{
  "model": "image embedding model",
  "dataset": "rosettes with rotational symmetry",
  "train_examples": 195000,
  "image_size": 64,
  "crop_scale_min": 1,
  "horizontal_flip": false,
  "color_jitter": 0.1,
  "targets": ["mirror"],
  "num_classes": 2,
  "embedding_dim": 64,
  "arch": "mlp_mixer",
  "norm": "layernorm",
  "norm_position": "pre",
  "activation": "swiglu",
  "mlp_ratio": 2.67,
  "parallel_block": false,
  "inner_norm": false,
  "drop_path": 0.1,
  "patch_size": [4, 4],
  "conv_stem": false,
  "layers": 14,
  "width": 160,
  "am_softmax_margin": 0.2,
  "am_softmax_scale": 30,
  "init": "kaiming_normal",
  "residual_init": "scaled_by_depth",
  "optimizer": "muon",
  "muon_scale": "original",
  "lr": 0.028,
  "momentum": 0.95,
  "nesterov": false,
  "orthogonalizer": "newton_schulz_5",
  "adamw_lr_other_params": 0.0018,
  "grad_clip": 1.0,
  "steps": 19400,
  "batch_size": 256,
  "epochs": 25.5,
  "lr_schedule": "wsd",
  "decay_fraction": 0.2,
  "final_lr_fraction": 0.1,
  "warmup_steps": 970,
  "weight_decay": 0.003,
  "adamw_weight_decay_other_params": 0.05
}
Rows from block 5, named by matrix and row number. Rows with one number belong to one neuron. Each number is 200 + 20 x the weight over its row's rms, rounded and kept within 0 to 999. All counts start at 0. After the name is the row's rms in percent of the matrix's.
# gate: MLP gate (model.blocks.5.mlp.gate.weight, 416x160), inputs 0-79
# fc1: MLP up (model.blocks.5.mlp.fc1.weight, 416x160), inputs 0-79
# fc2: MLP down (model.blocks.5.mlp.fc2.weight, 160x416, transposed), outputs 0-79
gate.45,059,186,194,209,205,174,195,171,206,208,180,203,178,207,205,172,159,187,226,182,196,228,198,218,220,189,212,219,208,209,237,236,184,179,210,212,173,200,207,189,233,247,229,221,230,188,223,222,209,219,202,195,186,177,181,203,206,193,215,212,185,219,212,197,176,208,194,193,208,247,181,189,209,195,181,206,235,215,240,193,194
fc1.45,082,188,164,215,186,232,189,186,215,192,242,201,195,215,174,187,193,202,177,217,244,188,210,198,226,195,192,194,186,193,163,180,142,178,204,169,220,178,215,236,204,171,190,155,199,221,208,228,197,225,200,186,203,186,175,195,197,212,226,215,198,175,211,207,212,217,217,207,201,219,227,231,200,263,247,198,219,189,202,196,202
fc2.45,075,186,174,201,205,244,170,180,243,168,207,167,209,223,173,207,194,179,169,200,221,206,184,190,230,186,199,178,199,223,205,186,172,189,176,185,201,218,183,199,203,207,157,174,187,247,221,190,180,181,184,190,208,184,144,194,201,170,197,210,197,162,204,188,234,200,208,236,200,203,184,214,205,240,222,200,194,192,221,193,175
gate.46,101,205,210,191,196,190,220,188,227,165,175,216,189,194,236,180,206,194,216,177,188,212,221,219,235,220,209,209,222,190,206,203,178,209,235,229,200,188,202,225,217,203,190,203,195,204,181,236,198,200,166,190,205,134,205,167,191,191,188,197,175,161,241,225,160,210,179,205,215,200,181,219,194,181,206,212,207,221,220,162,208
fc1.46,113,197,203,204,203,189,213,182,171,231,204,212,189,210,173,200,222,231,175,220,196,187,216,197,189,203,182,186,162,223,187,205,189,163,205,182,191,203,194,176,191,205,182,185,183,181,229,197,196,212,229,223,195,246,209,177,242,178,184,163,201,211,233,171,201,174,221,221,188,216,259,186,200,201,228,208,180,201,215,205,230
fc2.46,090,184,172,200,201,197,217,220,209,194,188,205,210,218,229,217,197,170,208,225,221,211,198,192,205,212,208,189,175,227,218,170,199,217,193,202,201,226,198,162,209,208,197,235,173,187,218,180,213,190,189,169,185,202,225,192,201,227,185,189,224,188,203,199,223,193,222,210,231,198,230,208,225,202,200,185,182,186,180,192,242
gate.47,060,184,199,224,183,173,197,193,219,186,204,148,162,185,201,192,244,206,225,215,229,205,184,220,183,229,204,187,196,221,204,189,197,220,170,212,185,207,204,190,224,193,201,203,202,229,203,193,221,192,209,201,222,187,165,178,198,198,196,228,180,205,219,204,169,188,198,196,240,193,237,204,207,206,181,221,201,200,214,242,193
fc1.47,072,223,147,208,186,174,158,192,245,179,182,206,225,220,228,195,219,197,194,195,217,197,210,223,187,240,194,185,176,188,181,187,197,180,181,202,194,215,217,217,213,206,224,183,187,203,224,184,168,194,239,188,166,197,206,207,211,199,206,223,188,230,247,180,140,202,203,194,211,220,217,178,212,190,207,200,182,184,235,197,209
fc2.47,075,216,180,189,185,215,156,192,198,186,209,172,236,179,214,191,223,210,213,181,209,218,202,178,207,239,172,177,185,212,170,197,186,178,181,200,192,212,207,218,195,174,181,195,192,202,206,198,187,232,214,192,189,205,191,214,214,221,158,210,235,196,145,218,146,215,221,189,182,204,191,179,201,219,201,216,211,215,225,198,189
gate.48,113,257,181,186,205,190,217,189,220,219,238,204,169,196,216,182,208,212,231,188,227,176,226,198,200,227,217,217,196,208,210,196,195,205,207,228,215,205,202,193,221,201,200,187,209,179,232,169,219,187,179,192,140,195,203,209,193,172,159,218,233,189,200,223,206,188,186,149,164,180,186,219,206,169,159,234,192,202,217,217,209
fc1.48,104,169,227,171,188,218,191,209,166,189,172,197,217,208,176,220,206,221,200,213,179,231,160,210,192,154,203,205,163,170,205,208,199,165,195,188,201,194,186,213,196,216,193,241,185,205,158,193,156,230,177,228,229,198,214,206,214,223,200,200,187,191,189,177,189,222,217,227,203,219,201,220,206,226,164,198,234,199,186,220,190
fc2.48,111,200,206,182,180,198,214,192,227,240,170,200,212,235,215,203,221,180,228,238,134,204,187,193,198,190,186,215,203,177,223,196,183,213,198,210,201,208,186,188,239,185,187,183,178,236,193,241,164,185,244,197,210,187,181,221,188,198,176,192,200,201,185,198,168,263,193,195,227,198,208,189,214,213,209,208,188,193,242,217,165
gate.49,127,188,201,197,182,223,185,208,197,235,197,197,170,175,169,201,204,199,213,238,216,237,204,222,199,216,198,225,221,201,180,195,205,220,227,214,176,192,178,225,220,233,197,208,222,173,213,206,208,215,220,201,186,220,170,200,208,216,189,211,223,220,208,227,189,199,186,191,227,181,214,203,182,193,186,236,190,235,177,220,197
fc1.49,136,202,188,189,191,188,195,206,180,216,220,171,186,197,184,239,196,218,208,207,194,252,211,190,216,189,186,197,204,189,185,209,215,213,210,255,191,186,190,215,198,210,208,188,205,227,191,193,177,229,196,243,238,209,168,196,210,182,193,214,194,216,184,193,210,154,210,216,195,218,219,241,218,209,188,171,198,184,214,203,203
fc2.49,140,201,194,204,186,187,178,176,177,184,230,214,214,191,195,193,205,193,204,191,174,206,207,248,197,204,236,169,201,198,208,213,177,171,184,224,252,177,198,206,206,161,228,163,190,227,247,224,166,207,207,166,228,205,185,215,205,197,219,169,213,227,184,207,211,203,197,165,215,222,188,213,195,198,187,185,205,230,213,205,211
gate.50,081,199,214,181,161,187,210,221,205,162,199,218,234,177,175,210,181,233,205,192,202,207,207,186,212,189,235,198,194,177,204,211,174,192,215,221,169,199,205,186,221,182,208,195,212,204,219,210,175,195,245,221,174,174,178,224,190,177,196,260,181,203,186,218,188,208,186,175,221,208,221,204,211,205,216,255,191,175,224,201,185
fc1.50,082,197,211,205,193,223,183,199,197,201,213,178,227,193,187,170,183,208,192,182,258,198,213,196,191,169,210,214,219,173,230,189,211,208,193,210,195,172,165,198,189,219,170,189,234,211,220,196,193,208,201,205,191,172,169,182,200,146,171,188,187,228,220,180,206,178,194,181,208,197,182,230,235,199,187,210,187,196,223,208,216
fc2.50,081,179,181,212,226,195,221,199,208,168,213,221,223,188,205,217,191,189,178,201,217,176,175,214,153,175,176,166,205,172,219,207,207,210,186,198,209,215,178,172,214,203,155,226,216,233,202,197,219,207,191,195,196,170,189,212,206,188,222,206,149,185,226,216,198,178,199,193,217,209,193,209,227,183,213,246,226,187,230,241,203
gate.51,073,218,228,226,214,184,207,223,227,220,209,184,175,233,215,173,239,235,217,184,193,192,226,207,173,217,181,190,177,203,214,199,198,206,199,172,210,214,207,171,196,194,207,173,216,216,189,246,172,215,180,209,201,193,187,153,204,220,195,191,189,183,208,191,194,205,210,180,182,235,175,209,243,199,214,213,227,235,179,160,219
fc1.51,086,211,220,214,200,197,203,193,218,211,203,232,184,229,165,203,146,204,194,204,203,186,200,216,214,187,195,186,204,199,208,212,232,239,215,164,191,207,240,187,182,217,193,214,177,236,212,208,234,200,208,180,199,201,212,180,180,213,213,194,251,193,186,199,181,216,192,216,222,167,211,163,187,198,208,230,204,167,205,186,186
fc2.51,070,197,184,175,233,159,191,229,205,222,205,227,223,195,202,181,185,212,193,222,203,220,218,211,228,219,201,201,188,170,206,208,211,219,197,171,208,228,208,211,230,213,244,237,217,182,184,171,204,210,161,193,196,192,220,231,182,204,192,198,185,158,224,177,205,188,197,193,184,206,210,215,172,194,210,217,206,160,212,191,226
gate.52,100,163,220,218,191,174,223,188,163,184,181,200,177,236,218,181,213,230,187,184,204,226,245,186,208,198,186,204,190,196,195,221,207,160,188,148,190,179,172,174,216,227,175,206,189,212,193,165,212,186,213,197,192,202,187,193,192,191,224,194,208,200,192,231,178,251,222,179,225,223,181,211,225,202,213,170,176,200,146,219,186
fc1.52,105,187,184,221,192,217,186,207,197,243,191,212,229,187,206,212,165,185,194,133,171,221,198,209,161,189,218,210,192,197,195,213,185,210,212,191,243,179,167,188,188,226,192,191,172,177,179,197,203,183,228,167,186,216,215,191,196,204,200,188,193,217,198,197,189,210,180,218,195,222,195,224,227,215,191,216,212,159,204,195,222
fc2.52,112,204,207,207,202,211,178,202,174,203,189,201,231,178,192,192,165,203,172,217,200,203,192,215,184,220,206,191,137,177,209,195,237,201,202,140,190,202,170,199,235,194,183,198,197,162,186,203,191,180,202,212,191,199,179,195,205,186,205,204,153,173,212,170,201,221,209,228,211,206,193,168,209,183,195,220,198,209,197,208,171
gate.53,073,194,184,185,211,220,167,188,202,189,200,192,169,219,217,217,227,179,240,207,218,246,206,196,170,213,214,219,171,216,198,217,202,212,205,188,184,171,203,166,209,207,209,194,222,181,178,212,234,163,211,221,205,212,216,211,176,231,195,216,203,195,216,213,220,252,169,149,195,262,195,181,164,224,201,215,205,231,230,176,188
fc1.53,065,180,178,221,169,174,197,186,211,228,216,175,164,194,164,201,179,217,163,210,154,211,213,185,210,195,217,168,193,179,217,202,173,168,172,211,194,202,179,204,197,195,179,217,203,213,211,197,160,227,180,162,208,186,227,164,231,211,201,186,192,178,203,187,209,183,218,207,231,193,198,203,249,158,169,195,215,195,206,196,185
fc2.53,068,164,229,214,200,206,192,228,168,187,240,200,188,205,174,178,207,222,230,223,221,236,215,194,244,211,192,184,214,199,185,237,159,195,194,226,166,195,200,185,184,225,207,203,188,181,176,213,201,237,210,232,204,209,190,207,237,225,223,198,162,200,166,245,196,205,154,161,188,212,193,218,176,204,195,204,185,215,197,216,193
gate.54,097,236,213,196,193,231,185,189,172,235,217,205,192,164,201,165,206,184,224,174,192,231,205,180,227,162,163,178,184,193,203,196,172,214,166,195,184,217,161,205,239,178,224,191,202,197,218,197,179,220,186,201,179,195,207,193,212,196,194,190,197,200,211,211,209,211,202,183,195,192,198,221,251,200,215,179,204,199,238,251,170
fc1.54,093,169,195,225,199,201,187,216,198,215,157,173,215,195,206,179,203,202,184,219,236,222,155,210,191,205,216,224,234,197,202,216,185,258,218,179,184,209,203,168,172,229,187,182,205,206,221,186,244,231,194,184,208,204,210,214,223,195,216,201,194,192,184,228,166,143,205,175,170,170,160,180,185,184,204,203,183,205,193,175,240
fc2.54,099,187,192,225,222,195,208,200,186,210,155,207,179,194,233,185,224,207,192,205,219,197,215,237,219,215,226,198,209,179,213,223,178,193,169,203,150,180,176,215,187,162,176,212,231,180,196,223,215,198,187,181,195,194,233,173,212,194,191,223,201,196,198,201,214,154,204,156,203,160,210,176,225,185,195,192,216,237,231,193,238
gate.55,107,190,206,194,207,209,193,197,185,175,207,179,222,180,183,215,202,185,198,200,205,247,198,220,211,164,188,187,186,209,198,178,201,198,209,203,224,187,199,165,186,131,184,181,222,191,205,238,220,188,225,229,192,225,147,194,210,193,176,212,218,211,194,211,212,213,211,189,185,217,194,186,223,204,208,186,188,166,212,238,167
fc1.55,102,214,222,206,207,222,204,211,228,228,232,231,222,166,230,169,206,203,214,219,197,199,187,210,236,217,216,212,173,214,191,199,203,209,235,206,209,183,171,204,187,217,192,172,201,233,209,203,183,212,183,205,188,199,162,202,208,177,200,205,235,196,201,193,218,198,180,210,193,204,160,192,211,186,244,214,187,198,167,176,186
fc2.55,100,221,209,205,227,213,209,214,207,208,189,228,198,207,218,185,207,247,203,178,230,152,204,178,207,204,227,188,207,193,222,187,227,171,202,205,237,185,227,185,263,225,221,178,169,187,197,193,190,205,209,183,159,212,182,179,198,176,206,187,165,224,191,223,173,202,193,226,222,220,202,238,186,183,197,186,217,191,199,191,228
gate.56,087,182,236,196,167,197,199,197,178,189,178,186,225,232,195,227,196,210,190,192,202,237,196,209,249,219,200,224,206,245,183,206,205,172,231,189,211,185,190,206,220,225,200,162,244,156,210,217,222,170,209,207,187,224,195,179,209,200,210,221,200,229,235,197,229,195,185,183,189,187,173,208,178,182,206,235,226,197,200,202,201
fc1.56,097,213,201,183,194,178,201,223,183,198,203,209,205,176,191,216,192,187,172,160,212,199,175,199,217,202,198,208,208,193,171,169,237,216,205,225,225,220,181,191,189,233,209,218,209,176,201,235,167,161,217,198,219,179,179,184,195,187,137,214,209,223,195,175,210,203,207,218,220,224,194,199,217,224,244,216,218,225,185,206,186
fc2.56,085,156,222,237,216,197,182,228,222,175,221,193,211,190,242,188,187,201,199,181,163,190,199,191,168,173,207,202,181,206,203,183,165,245,205,229,191,189,219,207,241,210,150,214,192,198,204,215,185,193,206,191,200,219,190,227,216,185,207,210,195,210,187,176,196,202,213,185,229,167,237,188,225,189,215,235,206,224,188,189,207